Weights of a small masked image model: width 192.
Rows from block 4 of a small masked image model, named by matrix and row number. Rows with one number belong to one neuron. Each number is 128 + 32 x the weight over its row's rms, rounded and kept within 0 to 255. All counts start at 0. Numbers have three digits each.
After each neuron's rows are labels from the 100 images, of 14976, where the neuron reaches its highest value: "strongest on" is what is common among them. Only what is clearly more common there than usual is listed. The data: pixel-art sprites of 400 made-up characters on tiled backdrops. In brackets: how many of the 100.
# fc1: MLP up (model.blocks.4.mlp.fc1.weight, 384x192), inputs 78-116
# fc2: MLP down (model.blocks.4.mlp.fc2.weight, 192x384, transposed), outputs 78-116

fc1.230:081169175114125085103124071096155083163146069133143143103087095116204109162079138155147117087203081118133108100121120
fc2.230:112114197138167127091136114093090161103140115052155192122177146140123113135162138213194104125138128101138131122158175
strongest on: large (100)

fc1.311:166098122115073116072072130137060081152143136181134123064113092102125108122186094123076092084121142159122097147176172
fc2.311:082181117111153154165167144112176177085133139069059139191123147178172116113109198162179134203124140111159172108052109
strongest on: upper left (59)

fc1.372:132085160122184150151153073139108079130083130138102145068193137160119124134069112089155162120131155141135082116142124
fc2.372:178202126136103169110118141095122145129136176181136114144084106081158137080148126200146095176087102171122134137101148
strongest on: lower left (64); black (31)

fc1.155:114125118125105144173083137087061076164160120141114137138138126095127140150104138133103133186077147124126125132098076
fc2.155:113107083139126128110162089132171152092136130182141101137139105191168106095135136142145131116183134117139112125147082
strongest on: upper left (68); white (34); pink (27)

fc1.88:139126134106133117177166104133117104106082118102122141135155054107076126109186075168148126115125140134182095176105175
fc2.88:151160095140114091072128150089140144110147130166161105084157155176205125128066136102128150138144137175061220075134107
strongest on: lower left (75)

fc1.172:135131116148127148081149091143100168122176058132128123034120065161087099123111121117156068106104173105113121140101088
fc2.172:142153182163102092147073138078109125120095113107129203088157141189119108113149125173153134114079110126104152067121106
strongest on: pink (33); white (27)

fc1.247:094120160117118133106106038171158115133136159069143135137088139170153075227106098149132139163152084126162141125140150
fc2.247:184135071191092141130106146154085120154131088147119139123171151103114186049145128118085129080108086119080141153123108
strongest on: large (97)

fc1.202:153099174153134086132143130161146117126142095120113167061158119145145167142077119196142142121121179129126132147166152
fc2.202:094126095110142163144116140084150164147128175157150088181131144129116068117170145123131206149143064146064153100071089
strongest on: lower left (64); black (31)

fc1.235:127144091119120173144151112133102167179138119147164123192099100145131091143116122165135127105168125143136126182183136
fc2.235:129118120158086134093068136140113140099166120077077130071145115178126140146163101092136130119066106099119148160115081
strongest on: brown (31)

fc1.306:096168064192120089159154150086047133115099136143215114116137135179173151159068140202144084157140127152094106200163101
fc2.306:166088147080139147092122052122168143151074093097090184132121164133147190087115134082121118098161116146189177081161137
strongest on: pink (45)

fc1.65:139080138124187196126136090119141105192071118110181151139114140131105139143085135101145099109087113170111155150135115
fc2.65:159188120126082111122100122104112132106176178119054124124134121110161144093154131151119129141115148102127121094128116
strongest on: upper right (58)

fc1.362:128059128150178104181082109160152141122123123189166099112117119142134107143082132122126120080119163136178187120116159
fc2.362:156153185109048161088164111111160196149087075103076121149155165096155121105136097127092129155105159137151094124184084
strongest on: white (37)

fc1.168:083090143190174049110128087143180082147175096130151131129129141134127202086126182074107136063115146095140156135129116
fc2.168:170160154085133162080110145098127098148118129115081141149126145084124085106072087193127140173098109199113136119120087
strongest on: lower right (53); white (29)

fc1.359:114145177143152170119175154078163103105103089133114093135109130076137181114202114109156092116111161158135130124097101
fc2.359:118153106146127108142123093120066124160110167068063138124107130209078189078126103125153098133194163157183126099134163
strongest on: black (25)

fc1.215:114161113094132126113096096163046134114118148147157141073164118228105204111163114111158108170159130114096055176072148
fc2.215:146139124109146113112068099095140146140187066104081133118137156068099082094126056147136110144077085100108124140157146
strongest on: white (29)

fc1.246:212125115093077070168077165115130123095136106175145137123163096125130131117128121111098143136171137161109162130136103
fc2.246:137154115096169099145176089082128119083137163095103118102101180137128131151177135143088085120088128150136078130087156
strongest on: grey (28)

fc1.328:116205156124129165124154088124138132119108123151209156111174140174124109140083105127108109124111152123082160124089123
fc2.328:116125123204138160163086104140148136123100134099142099136085114123100119122118099133147133121180108080160145124203103
strongest on: orange (29)

fc1.144:195100139098105120107107157086134107115096147147081097156119178215142072146073172130120145125158128120138117097156155
fc2.144:036132153124099107169160086132129111134161119133117091112148096077161181135158100138118137094137158173156118150109147
strongest on: pink (34)

fc1.143:127087117084094134080136135176121117091154086127186154114093069165168155168134071096118096083112098134118195181145062
fc2.143:115143109203129158154085131119125116174112099113092157141162165076116156141129165115155135184110145142138117085109207
strongest on: lower right (57)

fc1.157:148104125081089123201159145129133132126190111126163191158163136177145038087109168127128106134115115105128122147112125
fc2.157:114142131112122092160152159129094113118147128104122129121048149162109145105140122112093103167118110199133173064140106
strongest on: red (69)

fc1.46:174148102171114171117169093158147108132090113140175118122134105100139148101081125091147098171117097173124095121097104
fc2.46:144093101147141089115087145076114146117162173127077139139116117120113127144180143190148123155122211099084142146147138
strongest on: brown (30)

fc1.250:123094141152155147136123146154120125124105104083136110135133098113139097106190129096052085100096101108119208188163146
fc2.250:183126157153159142137097055142136167124178140101120126144199142159140133172092068166160119162091179092097085144130107
strongest on: large (99)

fc1.170:086146111161155130142124142135140116129131082098143111146177077127154188138109138173081129098115105153196124186138123
fc2.170:035070166138164154107092175101102140119126152131096159146104165198154131084154157182139111136087091133182050062108134
strongest on: large (86); red (75)

fc1.256:175149120099114126134129136169073117096137120152116163149110117130142096119089113116130138153133146113166149162087132
fc2.256:071144171128115180118147166105194131141121137085167113125127155124141132112117162116109154151118149129067151119158139
strongest on: black (27); grey (25)

fc1.189:077159119090127120085164113093092130173121122128124140117156127051115105078175084105055079132070141158092110154146076
fc2.189:104069087080175163121154172148122113133139090171170091151129107126157075115115174127143130130129105157104149155141100
strongest on: black (33)

fc1.102:108076080086131115086107152125138159093171111146177108199082139068127060164116131156111156134133136177102125085137169
fc2.102:112122164155075135150126066138141156074184121174185150125151150113109124156060133118091144147156084082128086100164144
strongest on: lower right (62); yellow (28)

fc1.145:110179166087184132081149093117126089128107121135139103162151166110070089109088104126103119085151115140102223116178107
fc2.145:170137131139147114112093106135159104182141075140099146201167125160121132175123109133092186086221150127105189100161139
strongest on: lower right (68); pink (40)

fc1.229:081147098099168113085165145172091117137150143093162139089115140131130112089123146131133132157163110181107103146083145
fc2.229:182098148105074147191098096082190112147108149134169113169145143127103194156129152124157118113124113078171127105124095
strongest on: upper left (50)

fc1.106:123078145049151099110074118081121106103082158112070099163183153117123136140089123118149092089124101121174117123128122
fc2.106:093181151162140124159129107174121144136192171109165158110118126156119175120148155170137141073155174132104129086140123
strongest on: lower left (60); black (27)

fc1.30:092079115114093113088081074141181103093111088124111131103135073171105144133100048089141087138110068150157125122184116
fc2.30:135083120192147059128168144102128120078124089066139110083102114128156171134125150088109073137125112149155061111064165
strongest on: lower right (51); purple (28)

fc1.48:140115073144130058137136080090100115140157124144143119149131139122159125135132131083119167137121183135133142150040084
fc2.48:147106162080126058165108098106117133136159154089136155117143075154119156107145111111122170150158123092147143123082068
strongest on: red (36)

fc1.326:101132135167075140157119113153112120096133098127163133076105104114136136101168111125117122131152108125160114160213186
fc2.326:149136181094184089130146145138117090160128147100120136142092158140126110128098144130103144096167121125173143133084046
strongest on: grey (44)

fc1.194:129181172138120137161143117074153108163111095140118179126097095139206137150096144105174118122171120099134138116139113
fc2.194:041124078109086145118119129156121110102130136110122091094138141122121117150148134114158162112135097146089115139137148
strongest on: black (47)

fc1.325:182099177122179129155168153142110176147165136169146071136168128141113119161065158139128116129149079139113203102140132
fc2.325:144128110185094123133098115097131053129133092135138122126126126088199138211166124154130148135106124094120101152126100
strongest on: white (30)

fc1.286:141153133097119055151137130156139127126134137126088114113121132149096080157188133104119044054148154137119164207170173
fc2.286:106126103147082157074148084112140108123125144091154163150087160147130124088123157137102134138200129146087155134160120
strongest on: blue (33); black (31)

fc1.20:127094131137244145073104101124098143155086121104098067101119113119097160163103110109116131135160129136132115148165175
fc2.20:148136160095112109112164114146111168155119143169136163185152127194145137131144120151051068082133087093137139126118113
strongest on: yellow (36); orange (30)

fc1.162:128163108112118151098124179130121137093149120113085130176165115079151103205121147104072078142072116097125155191153135
fc2.162:135090168139160171156144106128137083112116171172184058159142109155069133100181119088152149153138084140145094063113102
strongest on: black (42)

fc1.171:149139134131135131115109105098096112106116102109143212125156109020152120139173138114137121082060116076162127180089156
fc2.171:111130145157177175139143153120057140167139190164142120156058157171095102176107052142103183200134171170085108081143103
strongest on: blue (32)

fc1.232:135128085143139126149146109147076148112120135107158104133145091162102145107078085159059145067167131156083130152131112
fc2.232:114135166096088146129082155074137155126092160120134141177115122108120104114094164107110125110142125159109096129149112
strongest on: large (100); white (42)

fc1.337:194161111130154146154121073130092061112165090111102104098105183124133112144194133105132149143138083081151096125139091
fc2.337:054135152102199183118122156133140153142081142100157168144133069129140149140085127153157104177107170152100141168151127
strongest on: black (65)

fc1.39:072098184122094130064113120131107173095035136140169153099137115057121115050136077137123094125138067161130116113171089
fc2.39:145161147124125131129137109120155078135108100086162151115102064137167125138147178178199141171134113165132141094109188
strongest on: lower right (56); black (45)

fc1.368:095157101144105134062092097088061095159059093184161112144092128164138167122079142160109104112131120100094092125116093
fc2.368:151083125114099190127108208151162171125123146136058139123101098102167124100139118090122174154134152169124100134190138
strongest on: pink (43); orange (37)

fc1.305:144086159106133154101135082157138126104126085119146098143114087082193155145152128114164158129194156116119093075096148
fc2.305:125052162146174130143159079096155197089097084131107156087146130141129042132174180178143134090178153131084099100093141
strongest on: large (100); white (34)

fc1.74:140101118138134127159149169030157121115111120136152118158157133131099113091120118072107130105132146134164101091157134
fc2.74:117106135143138085165151160146139148176079181111175073073147181095065111187105082123148100112124153150089122159120121
strongest on: lower right (59)

fc1.112:104086101051171128109142117113145190143186076188200077121165056173134081089178092065180174138101160169103145119163141
fc2.112:107114078151160142120154078132076177138137178164113146069102126105115141091151124132129170152197186149133130125112133
strongest on: green (77)

fc1.341:134135086102083085080103129195111127117158081178089106132089063096129056058077096158209142086124123044088140128145171
fc2.341:165107111183145199128111162175140122120163130094089159215040137168119105087139121128134179140194137093105170081147153
strongest on: grey (77)

fc1.43:094075106169105177054127153119152129132148156174122122104104103123084104123090115066102095049106074134131168144146143
fc2.43:101119134132145086084143078164095115150154118154177118103125157133172122134099116078129125141149133111135150127153102
strongest on: upper right (57); pink (41); white (29)

fc1.29:115075130107089136184064162154092118151156150102127086145093163147097043162173164116120158169087085146144091122097122
fc2.29:168147069176101159120159057139149137072114164153099161082170114119137175133074124107092167137132165121106150101128156
strongest on: pink (52); white (28)

fc1.123:136176091113168093053085089114190111116169134079128106185091126145209087032108157190157140135141124117092135124116113
fc2.123:090137180139062146234099173122045116113054102175110201119127113108114179147120150084117099104190144090130113146141096
strongest on: red (34); white (29)

fc1.15:079139155123128089104131095085188100112100085107080156159127066145140148068084180129138100055118176112169119143130185
fc2.15:111144129101140146138128183119064141121094174162156062070138148160128134143151143113091209187141082166092119119113118
strongest on: lower left (59); black (30)